Rows from block 3 of the audio encoder of a small contrastive audio-text model, named by matrix and row number. Rows with one number within an expert belong to one neuron, the router's apart. Each number is 500 + 50 x the weight over its row's rms, rounded and kept within 0 to 999. All counts start at 0. Numbers have three digits each. After the name is the row's rms in percent of the matrix's.
Before each expert's rows are labels from the 100 clips, of 14976, where the router gives the expert most weight on average: "responds to" is what is common among them. Only what is clearly more common there than usual is listed. The data: telephone keypad tones over noise or synthetic speech.
# router: router (encoder.blocks.3.mlp.router.weight, 8x192, trained with AdamW), inputs 0-95
# up: expert up (encoder.blocks.3.mlp.up, 8x192x192), inputs 0-95
# down: expert down (encoder.blocks.3.mlp.down, 8x192x192, transposed), outputs 0-95

# expert 0
responds to: reverberation; key "7"; key "1"; key "4"
router.0 108:489554476545521544513525422504460477457465432498471490537424567596507493546472546537491498467494515431494494576531479473444469406445483425535574482472564393457598584491499458515600450487538435550465415479524491488443455481574484514467396547493468610443438591553409460440544520568513531513
up.0 092:603429584500521486607416624515486527573512497525530490495509567430488456607455521533423464396476503411557478481600585504567475540537382478514457477527459522406467558548444524511472424410473513537496400539537503468480450496484474448479488461477556532489541558454588545564574586529574573482
down.0 099:496608530531516586566515471488546459552495546487525545590541523537415473441556394435480574517541510513541496562478520506486560489634564422559498555492507511510410520596479509434532524506597452486430456533482418483445512544505601469474415579549493483423614504465407434480473504432603408497
up.1 095:517476535506480478467424454556510483413546466488559458488498585502441530394518604503589410382520443466629525474527464465482527577454539452506519515491442463455532471500523466558518563508495491455434412531384538495543491560568468493537575448546513538441461530438525518537497492524519452588
down.1 093:533477543469506523538542513435485457456496572511422515560559437585449524467548531569488576560451455604414501523562424500550441441617439466493480481456460642528513573521482450520461590506517510496493472470518416457504611514541473454498444440509485496450394444513533556516513472479551391518
up.2 101:576435433576456544504553486419501489575489464433559501438503507389524600570585474499510459454609491532504507448548366458602489420520514566485616569460465468480465476329539478540519453515496493445468449442459462521442527474461473509486549537536498546463562495568418530504437535469530508532
down.2 102:538458426442458503511499570527472555524502459551462433486429453436513531532389542459557586435536493583505527536589558453590456484531538536571463548464409542529535446483605468477454491415441554560650508490496440495515478524589461433484549498531560442559514526440517505513445500569422545497
up.3 101:515514437512575503396500515536508481512516538503443578494529453483460389475521565583534517509525534540498471452538508582413467473487411502488535491378444590495498529498483498450566479465522486429426479439484386448545490474590475448603429430447547485579432508441545559460519454559561539553
down.3 112:562488521574475576468572468515572437527469385504433400558466484555443462462503467525532596480476593534438519491495516487473519632456510513402409438514519469471607536484497561580467624530436524591574492492494486466538541565486500477447514588511436549395468506579478543500428576466462461517
up.4 102:587449487493586545529520515539452529499523453510522460590469518503487543491560490526500488534383515453467527608594531538468476450575454494520455515396478472486491600592437567492546545487502505532404603487546499585505589404495501492549509527545476587464498490483534411454550443525560524484
down.4 098:560561441588487481537543526542522502514504531537539505480456581432554482554496442461396534431532472539614404414542445553509491543501497512541563494569534594566507513470495360523502463480530472461469479590555603442486496609439502475497498427467563434517516470521488538554502465506543536531
up.5 114:548447499495438483509498487495507519529468575507518550394496601499565561443568321610500537488554500564456464547499491489528471530496503412437486531578517535481588517425522496486376492472443516521453496521526453472522511447406486523541431623534487541603506571448544522498470562404531477624
down.5 113:497579500547508505448460504444588458540491518530427544452542475448440480511544562450474499479506497541371538490469464576554470530473547541471466503450521529580490417455552600549449469484515503498403466553391435529533486499556490551537445515502428591461547533505489574575472508437531614494
up.6 103:563525500501523484479498493522434495475537562505508582474406479455526509596418546523482414577504462570439481539542460509544625484527549520585520507525600594553418474499473558495456399439562489441417482521478447544505515450599557503543517434475530563514470491547485576473468372431441411452
down.6 098:476435582446485491504508483453475461507478564521587494526467566389526447534467544567521487393496544458487502529435499488530305519531495499545486562483424419517438454489491475455572505455419467548508477469597528485556513467438591494548378495600465595466494537447540440541459545461465536531
up.7 094:565494559418429435532534543526532439565528471485497418444507522589610538511562402457508422431521545532518466556504518487548542508574488456432426480495441526544534441448485500606597496519512519517543494478610475540511618482525662414504476504545554603450476527463558532560532423472469551433
down.7 093:530508463597551483551489514432512611448505505555475526555534491480553561539471525478437398489491448507544586458531571528544451531439463555436376486438470560447584597501461489547417546429583558405453468488496581543494514564548539540506517490517528520536488498522530491490444430527519522496
up.8 097:562515613481522499472497466477481506482570643508496509484551503446515447498466481466510476411478531413446539464472435498423602510533586517541487529442590490481456575503531497450614488577537554559489553556445570474493479541508505506531460595409531448522547512609518593604506547631449469489
down.8 095:428452488512498550535473430418535378490449452500488548427471471490513440483682493493532440458503418475473495549558519537498589547483429487468460488587509515430464439434529526585498594589485454481530523541518438494498517508559450535484583436517471525479557573512461518470517450496609503481
up.9 118:541578443512478534468443449531460472546475444474469519414505404492507441398492458401502503513461492499554508490517493534464495524536494542482447585398518425544482540443496454486538447477552396537405524588388496542567533449471463464535516610462504478519496550519424454553551561611603484528
down.9 123:516449542571502570536655555423499422513538513534530438453473552550536512460483473422557409527551513504553534447475499485610446551499506442583495519495491446528457541546499529524564496579477543449584474537595525456547463476494488531473524496454460570468537470539519521469459439518445452510
up.10 115:459435547515548490499489474416507501542510628412465457497542609472509559472528502407520403537569515617503560614438463467537490510609453456520487459491540413552551495408421532534483551430494419550453440489482480607522574526462610466550493504507485638457569439419490515483503503534515514470
down.10 107:484478505542440491613501536478509422490502517462496526512496475486449468511517418525448471574559515512564527465442544525485483505471490514600497632495545504502622488554492517481502533527505548585508525411537471451496496463485482612513454536541500546604479520547484515517498502531435556556
up.11 086:520565610542483486563494573464575439534511600455530461518508515523485470407572487526481497423559512560448556444408385439517553551523513537427470492440490569473524473446460521530486555515501552488401497496452489536509586470516532612490487495537488527530476556439540495464492421493537514552
down.11 092:469461517506483513428411477471472512504498451483540444486542424441530537559536529485599491528390464554439501429476524398508427434401505484486430501431491510501537438498541498624516479469482504500547442479525554427482513465447587480470489468558441498515511415491440489515505504454468528456
up.12 111:533521457563530462436500487530520521521452555516495428511515525604547512555530438512586521466445544495576579558540460462533487552465504572552488466510553549573394463482532572530527508513503406482502536434492432449444515560433395496447488500459522486519451483464625441441561390446392475516
down.12 099:507582472511395562493537389438510545477549391536538495486418403497429438549467506520516566530365520491463478427543537548494591351424534508546479524482527424444461513542512502510451479605547466433459473457566567536534436578485497458530481568439528484529538508596470546455556496565521413460
up.13 093:454487466541491506506465542453561594455564478467452520373429467532492512486513542512516550418453560527560481549544534462492458598441497571550471510503465482480445471569461497586495532516634556436401460465576473494471450502505508535515542590517504553507429413541613453518474545483477468436
down.13 100:546532526558571473425534512452486538537485551572463482484426531574522540491531542462516504488548464409510496498495509516406463502531489425552484462534428495484542456486411520435567537403493486591456449558497442616516505490491580549583460452474542518410496480544477482437575523552479459503
up.14 114:512493518455491488520531420489509484489612518497501485556480562610438500497555516552498613609321544486433512566504442529401561488523517581429507531404397505441464483442453561527585479436558514511463458457434422423516515474501547489517452521559493535458452518525524540471581444564525470529
down.14 107:573483518490518462491579464530522478551386547446497561528543495433544527476489523535603518433547476478485518420425415419485525477491461411456405482478431463454500362492534439482507483538469500540495520460528551516488572503541513478559442567512493577504458576483480449555563383516466435476
up.15 093:539465428451540417482584465571476468564580406443503513427534543490466583501485574457490517563521505448437604502485515516460468557452500456468547463471477437497493422451464427550598451448491519533456534451523485573559453500508550594564461601508510480489506508474438489578449577490469451439
down.15 086:480442491493439459544467505492454503441469529539516440535473478543609428433497529474461501491476561479530514461498534522503580521512479462534510478443455563554559486569461494484463556483488462507441587446523603498523541402542521488563536636443506568462472448456466461549464495407588538556

# expert 4
responds to: number of keys: 1; white noise; pink noise
router.4 085:490407427504489506548476528561536537539547446525548556521531437508495506475558552550554443476434458491469511533456442517469483545557558527571480454571378488348483431518500478475430529498502496449544519530398397467561433470547448434514546517478394426623539462409545515488494579478419559530
up.0 102:509525452505506433454532435520502412505554444517478433505553490529594501549491525339405412568493481514570419509507540503450531512593542486559453521484554439441478608509534531486472451488571463485509564491564510526548488460592505534462529453555436487514518515492472550438498512532505475485
down.0 103:483441563572459477508410525486479499488461497484581584536494575476487451484419536486497405484528543493453429533521409533549469560433475448572479548412457550454555470549556473507433527403519639512553474475452552569519503501487490494491558398439561500527609462592466459540438538507426517497
up.1 072:508517574542451505486477492523520443557538392484504572477501438578510470487464581601533578609501495493528516468542570476516616561615561464506570533425464539528432550574439411494504471462578432521486550533472560553566464512530427517513491533533572574477522532508498516505517580587523538472
down.1 077:483546575504457443613503458534489462537492532563511531496454581547534420516526488479561531544552504504648506570445487510494505525569497503480467444555420517501452534585481584407486451515505536423615501467554490495492609576537441532513470508467661504550514501514470490506532548570447415519
up.2 106:540505600535506502562538577556456484439445487461450486460554598522529466534523461489507590535491539506575573455527443397532527511449542582549487486514478558596506484490501514426423475434517491436577412445392495506469491483521503508489514434456579538565477518385583552441443485529482505379
down.2 104:549488490526535509522540524388456529536552531391537479519490535475490501461492496428582547519537399447573498494373409461526418537518493525389387501507518532564571490499527541469462439523470502389556536450471511474432533487504567503490447555540438459522405516531408462500437407464532519493
up.3 097:407519480571519427558598440512573459511448510547502493528502416538545613496396451530565518579532429403485463410526478506573501457454485544484494432572550468510540553426532524539446562434451549512525498548466480512512447491444436594527578505449559467560547414401512531482527489430461546546
down.3 105:500534475521402530517556515473550467476536554383458535503493442527410448528545470436441605479390472565539571557555541534539474484536488520518538485467611440504531464545502480482464533434447484500537482500551451462415419544536549468542552499499476438576456571608524444405470519484485565443
up.4 118:476455569466491534431527420482497525536567483456461510452506519441496465498423473506489425430401488486439546554542508547536545500598554541442483552585496479463521438497505472552480453493456535404520428471466539537451478500517583545465499426491449456542503588518463554518437484489513428462
down.4 116:494515515496496572551449430548502429533517533565497503605513429407516507547516478587420485430535469531517523476430532565457561491468515551515486540473534338478498446508421415532489434438505493483560559544443565547521481579535488597460542546445558523518592512484477486504444473472491395520
up.5 078:485449527419597455509513547561523447566555436473481406521516523468418433462457471479531520510598477550512528506541526521570542605478548486449462467548520524520498543550481411522571450542444514522517549471548566422439504498506453532479500487472609506413527495452513449545523483387489528599
down.5 086:444467508645406569526556474402476460489499535472398518515519573490514580476548453552494445486610514568571513535361543462485445501401429447389454472517496515500450516532523423477495479427459502518555574445478531425534490497492521521452475404511534466624526515438495508551399486485512502463
up.6 114:536438474586438429462505438517481525464494579510503445418520502481440502576568502491548474427472476497548428560495529535449533541547477525541506558539553502545525409530478513493643501426509440520526445458480478495512548531571532479491550548536472521593569596531526495458506523608502599554
down.6 118:499508541403483487491474513509507449558485545526543534521482356424476427586535581442526486436522554449457443483455510553478521540470492448447452490445534460397476494493414415565496474451471487537445506482555540575478556453547484542575524484483494540517630504508576431516500453431465524529
up.7 107:521567512576478554536443473457476535510497520541437520540446521359467503472489512480552528554643475552602553427518518507515541449488522457547580536423525560504532529496477565431561481534507456486512547479553490443493519490606519447478484499550650470484540485500501594500530505498517493414
down.7 109:448483539472538578457629509508563457450526513409560497579582508476538533462537474484500480410444555435535519430410470477514526525537445520476414453430463510448477480521601476432475596482527520418472538569501577473515525538510489541517487602530474467503430529463477535459544418533494492567
up.8 100:362505450527472552503516551530485551508361503558589605605530476686531476566531617553563502450541457488496443488451514450432512482493519568523484542507512521553432477477474475487505489438439502505482516578497550511497486516503546471461545568498561550531468461481530507455468540465440477368
down.8 107:449401546488530550435558457423497417495509541502471485477490398403497472511577447474580482507452394440513478604548505431522523580500456539418494537547362395457479402543527587504518520528462420483498555423502451421480562401516469435518544516464476504492615466430486500450529524449491459505
up.9 103:603499529497495538506589425525473478531428432498465580553493497537541530509521517460416442499562557530540535539484422585443481516510467503463530525502511551485491467506490404540529475482508497495536517533420479558478539489510478445515533493475527431596549523445458517551468572523600493478
down.9 106:498471516478463503373401457474578499560552583481562489471530478520552532512542405538561465457527436509514488460499519442476551509565429549522485410463575337579487534499498498574502508457384515494477497518442545497498460556478456489502500569478420446510604593506593485395467435520411498514
up.10 077:510582503517546508422505510549440504476535563432549571492523483519521594482508487414560518443546568534529438489457423451496528576531513542512512525537607484442481542533510575452497509551485475495504444524544642514479451541605493512540588528522589498411517515454529465427526521584548373497
down.10 080:543478582557504433472550571497495469594565510535481512604439473480430445434555509491386500476434464463514460465498531535482478599435514497458509501505424406435524505565520522439471536632565516457497519493492397506485505529495517485647464506465540552537504464502497520513449520444554479558
up.11 077:410487490559504551504471538522454551510641505505475486533646473492421435518509487491470554533515457571417530536507570463485483571482608595480543514490466502516454506490500458477489423481467489470552506529539421543548598489454578494501539448491516626449533380505474517435523528449443505570
down.11 075:506459551523628434514446484482456462496507440472481496549508557527579571481486512413409376490476474487444443512459457457484503502553568517485516485563545467610493392502448494538479566520489518493555588592531568432593511563532551533511619461510426489531407504456489442487453475494519479530
up.12 128:512493525493531548546478472490546490458543482423470591493528465491447459485488419487496407413417439512528551552541518461504440538542548556534566528547540513477500546497511535589496514457512549518584537506535485519435469486539566462571577492491436531506466526519407472526454502488539488576
down.12 133:465526488452571514514423547568489517512513440525533526537555419364577553438503502495570497454498530445525520392458529481507607491515567513496530575556528443503537476503465525493482519443550508512504562520480510529523515480470587499420581518488524473492490449461453454456507464508483454503
up.13 096:535537398545418513539544435586490423467503472477488562593507568521620577538551427408521499396509480451493545484502505495494473525494451472485544498479482412542376527470425462573551462455390524484491508541485422550563457450511489467423517413471577515509434553554517485462538478507518499598
down.13 094:475534637460566491427488519463435473514494434560548533516526534489418577519407494531570432484571504530543507587493436357555498493538503576501535538549511517450639484511521502509505488489429476486462444447475500436475506535527514482492414429549424438590505374483458447444427469467542516506
up.14 086:544500489466451615466514546530504565454513423450489461546541518549458490463535549491515459479452505473502476559548497505509468419492369513557382444463580491488455419508472536443437536407460518574428436497472439517422569495498469422474500454587500439477482581544519531562587597545493555498
down.14 078:479617554494491507524540549450496455468498434565529461520469505456516483431520452482468488535443485505520518572565513382467582567475531553573445502567481527478417401439451527518471496510551505564576493404507565564442482471443432516441516499495639547464496481466551506450440475514464526517
up.15 075:407536403516535568489439583471472496482549535483517465524451549552510492542440442496485605515600512501516596530446535568420479558541534389431451539474470450484532579456498488499433442479457501376558481407462444548498497525499490542458482583447508445573500509483506582518549453527562542467
down.15 093:503468532441493463495565454517458528522389417482503551536462532394522528471514442500580505556537503486524488567496535442473492590517586507481523477473408465474568384471515481541486476475436448536463503472435458493518502512628612605454367438549570493648415496557483508441580438473573477554

# expert 5
responds to: number of keys: 1; last key: 3; first key: 3; last key: A
router.5 090:585530439535586421425493546522535544492521372615567440451493446483506444472459533562493507448474486441431512414516489463450520604470516584589452549432416492404485405479491413507469463519489593476467545647399469488622401514463548573558507508449472526425523477504431420484437591562482571459
up.0 136:559521498523515490424475506469526494443427667494511471559484480460551496506497490588539398495506605578486433521596460552542556554428498567559445578521422491469520483563411514511526602481497384463386534511512473424554503406448559566530531523470471500378543527533548521499504536532548475545
down.0 126:510444504478433469552547436582460514589566501597533499440455507520491508436434575507505562463477460477391426588468510530479567535527533614625582480555505478532454549624471487458516513441511579500459438665517512491553548493567511528477502501533507523370531441565544509467433497571495483477
up.1 076:424495535495489494509529509510481548440360433464418567503514507586553571516572575511528505540400366506430508544489492483500528433531459532444470503489464554440407411450408533480446559596490462518568511517459553527441413530441503587525557475602520524466485544511518467473578503606427549504
down.1 086:434459539527494488469583555394480454474463537450551479482475519536496499504465518480459523416533435514550479465572537564600525568553582532473353483453525487442445404527425509559493464468417542509524450422519456544470467500547472435537486504472402600543484544503440484520500479459495469519
up.2 099:494512469494524522552598466602426404500545530490475465554589481492506406470570497471535542492486510463536489479517525558478531514488543472534499507487609465551462647585446494486417546560457467455534468551501540551468473558471465468535438490370491486569405447466572554446490533513498496586
down.2 104:490539492542504533496502488589554461525522437445482551501505477524535477540463521451507626525536488494503479551475581479529453535457442501571533400452531438419561469476550461515458458564494497580513532504419492479364494478501539467547541513497447482500580399570415522519617516545535486547
up.3 085:555551498489489462482572530423549563565540555471425483537555552479515524427485516492451524578614509534522577375500433428507499439547590550557499465517491486428537580424508541461608499483478509552500510475482521469500514508521572552537421450509563422374440497538549599554422499527453502622
down.3 091:461510543467431623413484456486493449503557391429466501495505542480477463540567581489585423520329567510525557546462414503537435494442479476428496399489417471526459394499541470469486565539533546513534536530476552504519483528512611517431498531502498510493405506475535499434516446504529420491
up.4 138:582478529468488542426492474440542584536534495458446546575506448476473531489491534533492420486383534528405568532516447554465547561567550496459464600463563342448519433483490418499542491394449485433468503492423526572503560438462494467389456593523523528461547461539436414491485526489466480530
down.4 128:441483491485480548487408444489510491516565498500531475595466542507556528505544523563464416416537442583461510482467476597511490427520540573501448580641500474502480432496509443465580563545522548620458529501441448524561452533517552599566593520495395500439510508526529528526367510505526492434
up.5 103:537512484501511440447499490480498603574526539506554458462531512446520514477365470488500480451559483471473534425573561463484544500440506491477415457560439447479461440431499479503559380495417555552488517532584470466457552485532592538551474547550510434479522367390531506455483469426468492377
down.5 103:498566446453459491541451428555543583548511539514536507443476506432542419517625441568502450455442451453576457482460518535459509516565573481535546574498448465486551414563459504581510617545486399455489481453491465432524471576509511536535493470475564503489477534512434503549475478535572432475
up.6 109:478543410510490508402442412472480485494492497527656589470507501484482473544519509473505497485480451532464568458461593454425559534537536593529507577511496514530465537542584544493490513455439501521498479537418407393550453520599467531512592582529503431518532495431523530540393463456488440548
down.6 110:429476479490515520394428505429491508489524588453490481467583463504551540452501392617550436465476569519596588467474576577499428482512478565449504579478374413431506515510558476467491513620530498555520472466545551474519555484484515456433492493520475509470516575503544454499468523536487567513
up.7 102:446532581564535517579518537452504512525498486502536528469546572521507508482429616561429499463595530461533503468563484573523481445501404455498498539641505506495543483479533508416436410567449563554513465473498493499504497482617524555476479469490519486494519448435558512456455509468492470553
down.7 103:513589525494458463424548475522562447483492488460566475480512468377488580471486479530444446571482448492583466491472497543466535416490432555513444530573483521537447491547514444513426520433527546590478565513524536568555563520531522507558549517542472616514566530522499561420412573446471558498
up.8 075:530458460529470536545487599524453471458540433570526431444557532573523459468599487418626434442502399416516541539487515537493535508449563478433516501554489536527444502511534587577532473498513454534535502553522483438597479483488484528434595416558509489556391529550512469488522538478502443483
down.8 084:478488515541515478463503444503482548503533480446504490489538488489495449474615445452452460415530414454421513617498471586513447438425597431415524494503495435497515598467504444430469516573527574458561451560615559545476493377542506463516492461483490517437501554514511481620528523463475510556
up.9 111:574536501570603523477548507492380502471457504499454474499399467443517510603492560413436440494519588607454520487562487498532530477510423536540491526365515540422563538480560568514530546491534503441493450453523447512529507513474568492467460564408528443643408506580483513466543430551543489529
down.9 119:574517469474501489396488564493490494648459529576508439436506440471480495534515468504458497467480543507362472515416495513501504614526518569609453489592538453560456502506540434477520496508562548450480481588513440494551456521516509531582538518479458450516491523439553434488519577442534408458
up.10 075:538559422477510540522469539502617550454548583454431451476557523491545518466408448478432416423522568512537559530508475519436501481444538476527437488502440517497409563438585482480439540479417497395356481565506473489518523544490521479515489453528546538546497447447532553503513485567586510481
down.10 084:454525501488461547549406535553492552497517466537497557504453395355418527490468477519499426480466597429508496575448554367534530497446473653397490387554465492513530427402572515476451488554487484593559487442488488543493496474436570521452535489568498542494544568459507494462516516384459490585
up.11 115:502529488461449478460499464463503556488490581469474506527473542449539540523570567575517411484433401537386530557411455523530503465507517583499465541507506432508562467445511585467506505437460588490502595600346417534572495515465540529504549467430527470579431451507470543478511442473427523439
down.11 115:512456616465465540467501489450547549511494428442570517488485525474539419462464595478488608454554561529518528530521515551572489497505504565495502503473514431467469530484405493501466465493547506514542406522519497465443472606458498428543425690478435459433510546441439461598487549526489530499
up.12 080:553447566486530464456593456432429540587571499531475503473484394413409466500419440464518470553569540467458599549513545492492480444500504434478422483505461464521535545537607457447515461482439369473539436534507505502500448543518424521509517541468514521474589483534461479429552565439524482492
down.12 086:432559463371454505492477644471481552517476463471481487610492529484542527553507586506457383535494499503489452475495501521501496453531538375526498383517464473530465544487574519468516533534571571542400482477495413468412452536456485514465442470522490445497486522478558501510597468491499466440
up.13 133:448543496488429515520496509435596492552471516525502527584560540447558535519484489502566412530550422535426466531475450599443502503498461591504520526568586428510456444430463440457541438501500537470463491442582470447481504524554479511541440473530502451590447397561390507452471548494459548501
down.13 118:526445589461519569584500506444505567458490485450530546519443518410485502455515579524508501383356457424444494529520513504567512454496511440439449541559426485495559508514450542535476506393559496535499432559461503522535431543523546493527499531464435562463549580471506402503417520443413470401
up.14 118:523435476603555484439582467448448563414537560450433476485423497635511422558474578510447499507466482545502583542520480444545595455505564603416546539574460515466446464578491532537489558469461469526563573501518472490551505473505544465435584449431517462470448479373523478450427515511499527533
down.14 107:561505506403527549585398544556497642528491543496507512485470486476527473558500475442508590511594457537552481507414508526563498454486562495567470422471510449443487497527436533526456482420571461552510541552421465491592600497478476463439525525599490621510539546462453564470494610505458371505
up.15 100:491485544464463494468417427495490513503442514439525513486479575434498516535506538445441440476428486457411524496500516551577427439603490501454501557485499449543498437490567526519533462528561459536573458484468540434506550492508595529574506517527475568422498446601501405547513423358387403487
down.15 112:442502499472535491496461460566554532535529547505492509439586358573546486522490469567478499514520610428606526511445488554508452491561565506466446543525485520553501511420577541467435545429534551520521416597531451490492452518509523525544393485456514537461452457470586472474374479438515497522

# expert 6
responds to: number of keys: 1
router.6 109:547431538529513471532574568470479499504509462563539481435491423529432437509372542522466534455436503516499577452512475487569483545489534571565527500471350460478459516579542444453480433460533511479562414600449551525535482538491479454493457349463477541494494534473518501520454663482482576453
up.0 074:590461463467563419499544509495568528501516477516492504411523505572513489434441577514513461532558513533465530504492493458477471499448555561475472561585513443575506520533450491506463480511552448574498454455435574487385564525440669406575612583408548438554530437505564512538560527456420558525
down.0 077:490511524468559445504442544546541350500497595423577539632520493499478467446524579558465452503489542515492557460494537502470584539470493519561514455547489425518468487559507421344418517538566533508542506567546519559499474457482464500442403463502572533452531467389454432494530529512516462467
up.1 084:560527587520462569532499432480404519458507524538433499450538472454542471459469458429496414576442540519594452519523433411573517427523460558565519466457579505398533472565520489590503464509490539431515411599480536470518424502458440542560502406538520546481491486464464474563478596442545505495
down.1 087:531598525477462475590423566526464540576407398514507494473540509487596515565586478476502536511428506412517501518514523449527513542512446476535464570559380565430533477472483493516490520453491545421560453533499559494401568519451508612459481531372437461544453371510624455518542503464565497475
up.2 079:567454492453438495504505448568487473495540530462435535461487474448535378541443534552479462473586443541485488516489519442491574512504438410465471568540469528561514565442558519524488546556570447497493479464504505550616531473560533460469541416538509518508598469604550504609490447414497517531
down.2 082:516517619577505447600477487455522496503465533541448561526422491448555440485594422396550576495578431432482474476513392484452516518423526438462465487457427489442482477448568475510539492408434527494524544505443501564480562513470426452472519540568487519492525519503472427453591498493483491514
up.3 101:420527514468481492445528475507415424493589615533483431513562545447450512511490430449400385532423499520539409490536534437484411489473464476555570455568515408473428566535596541562523496476502585538504514451480478554501591380433461480402523482467447480550483428507514547511486483488597566423
down.3 098:430498487505478535530488394396451431498514375497482433504392554541545531465513533360585410410493479492450567529629473490480526539501480471538508507538615421459540411545527484493540468539448436567470457425512545478438451491525566543490515530424399460520429485459472474494556503555533464565
up.4 073:497534509454536474534443485597483586506521422560491542568486464472529535489512558387491499588474473518551559550501594496560583394447467591485493453533574496474629467495595452516486534502477482510554535499450412484502548517463427533508533473460468509490504538540459473501482580529479510429
down.4 081:432381559480579453451490471501432539494461512451479479517569557608479475496639523518569523550582482496564536498498524486494548468584437485505519484413461530493452492544612536544490483439458494499451569458406509527446490505566512426504483548425484528501424523480544417522606487464554514492
up.5 085:440384543557470506526572573426437567461484591523443413466526521480478444519485591487568415509495570536545488462485540512483513455565558517468450488427506483488543431571493532518530510548487521492483517481524573471626535459449456489520473515591462481498553641519463531480517529462589468562
down.5 100:461488491549489492437485645458423428426512517479540520525550417548529457451529444458530479504559561483485490460522564535626578547482463544511574500529498518592481436481492553515445482554464460570442444437586499497543437482390500483484479487517445601510478515552452533527464453482484548461
up.6 121:508503639545519539490524470410550537497479522448470503561525483409507493488508525451488451471496492467399538595547389537501536570424466463535502612502554388405453519476537488525637503470462568460439506517406397545562656464508583554403493532474484522540514432475512501442521438430451529496
down.6 127:578513576395456540507461464543572584529515472474533444481456470517497462492512592516476558469448558433446481449459517596499489446537593418512456523506445429475468526529492502432476461482550448628556514519436489455523482569528561504523599620450495563444439534608495453551481514511584541477
up.7 106:478483573543459534613554550541501486455446531519542510547399555547489520501549418518520505479549562536441484434440482536483548568509543410582490530477505507558525534471532495549515490506531449510496468482486498495439455500577544547549550618451506478460500537610551575510434478554456490488
down.7 110:495502530457520525477471467446484407560564542527475484464568490552481509561521550525593523600541479493513512453503553498517629551489469461588489537410459476484493535519462453485485603510498461534520553491497489547471425540449520504522509507545405440524423387407489545503507451521584457509
up.8 096:444463549487439533435491512481507456471511501547455505599595455557490494501522532521491486474543540456472550545478452497506528448426525418410456518511430493495483396457537515526404502440417514454510533449449515377425523460470490449506573511443508465546482448558538388506488468538510564569
down.8 105:434526501555499491553502486496540462515471508485590533460499491425418542486468463544546562563522481521466502594512488535518443508503529430566542481483550551542453577522466535492572525568523461501509487542444523519440428515573530508439584583501495535478408482517557511494552635464474457434
up.9 098:520550452530503530430448473562511588533539454490545545495482520642507505521480530431483574525519475532534576534560586438505546400478456543503507413476492551530454511490457518506547482559487495501561584365583551516487572468520478485558565415510490537490460442548447513370530551560550414468
down.9 097:526436532411469531518481531531473489547463438430500620485561475500626457503478509516481486444494546510565513487542440583492548496449498470414443513574533486472523515425499507578481509398527521559466475558501495521575513515502502434466516557481513478485492406569503511462447522486557401547
up.10 087:402556595511520538460450457571421439524473528463531518522488536598485506422551473522489492555534482463587537518559506498551581489481508464507507469388500483456496501347451530417556572539392564429520494458528477550554521500409488447436527520430496438355473538555492529491562449464515477517
down.10 105:569551573446506470512485516409549469561614521514447473453492549443497427568516569462521415517476499477515497564427422485399446515437493416495465480415430555529606468534444474510492568457492511555481534520458586600488541485534533565520458471504472411528462497512459390469526614587451514563
up.11 091:449505500455531522448490531530367518412480547484483382537496649439534546473427451483579570461519565521555516519614532440397565473464530484477433550578557520559499527529467533461525527578493367532524452493602493514535384541553555499488485494480489519453483434479468558455562461487411492519
down.11 098:511504542429465545567596481541466493532471555482537499597555625516510516495448580552556428436442490461524506492543427506482546451472564465503460502420462480431529522524539476505478649574457528550553478485458467540474578470569489477512439573504395457414540462440475575514585381556462422536
up.12 107:557487523481549456442514607430535458554491564514546497542503489539433485465478450429480603544458575588510476562493529566519462490480507557545415444537530452487434470452462445521356361529492462432542485522497494485434540496476452540550377547454570452544550491433540545596511567466498533572
down.12 105:536556414469564574438550440497548528467490499516561576504504481517480581510507478484523427529507497528482539516461500429481489544515575593526568481550425519479429485445463408530488421419503447520500406553428424512491489575555446538474396479524521445505521557478429377509509537403482503506
up.13 117:436492501448519465467505550479446425475497452499472500613493473480477464559493563428508522427496558552544494395504579433597558438546462442635485473558449503471658487506425473551448457534456400485453482480492540527533468506508534566509511590568503500546462572532475522462382444511551478498
down.13 104:462398471472454436473456515476446446497499468498503516469584497448450582522507424497575498481466431552440518516477468490491555505510540554600495485441616494457437548501471584474533506468527410494542413477532512467540515581458491518440406480553470486467421551486472536564522510466499472459
up.14 118:461491578481554458463512534543513487498610482418573474535547558540507521383504487463589497435409580593456500371544478542491544500567533514423408527440565530542443493364389460406422551515535480512477492400493420531525523491528547586504497455519452489490525485528465564507491558574484498449
down.14 108:527480487490561447465621540447483479564501543562457524505559396584501475524435557493598553468520413459512481395516590481558496487490490552569586466428557501442507544498476528495494532590388464527388498454640459411436449531502483519531497509487425432473429500510489527468486462460579469498
up.15 084:430615540478477511465551493591542485471527430539394564539575438474520523489507453565540561547487565531535533467530471442518480531534475530412557518339416558475549471378453480578517579493479471497580477442534443529495558471563495560535507546486513541492487496454503504379539450494395500537
down.15 096:487546495543511504573465432541563475512501485409482530478530476518459579514517515454572553481480426459521493462430550509453470498469559507423454472435544412534506517434513548544607566554434531442510566495523457498423568518562555533547537503362515405455451487496592410567585502537496432418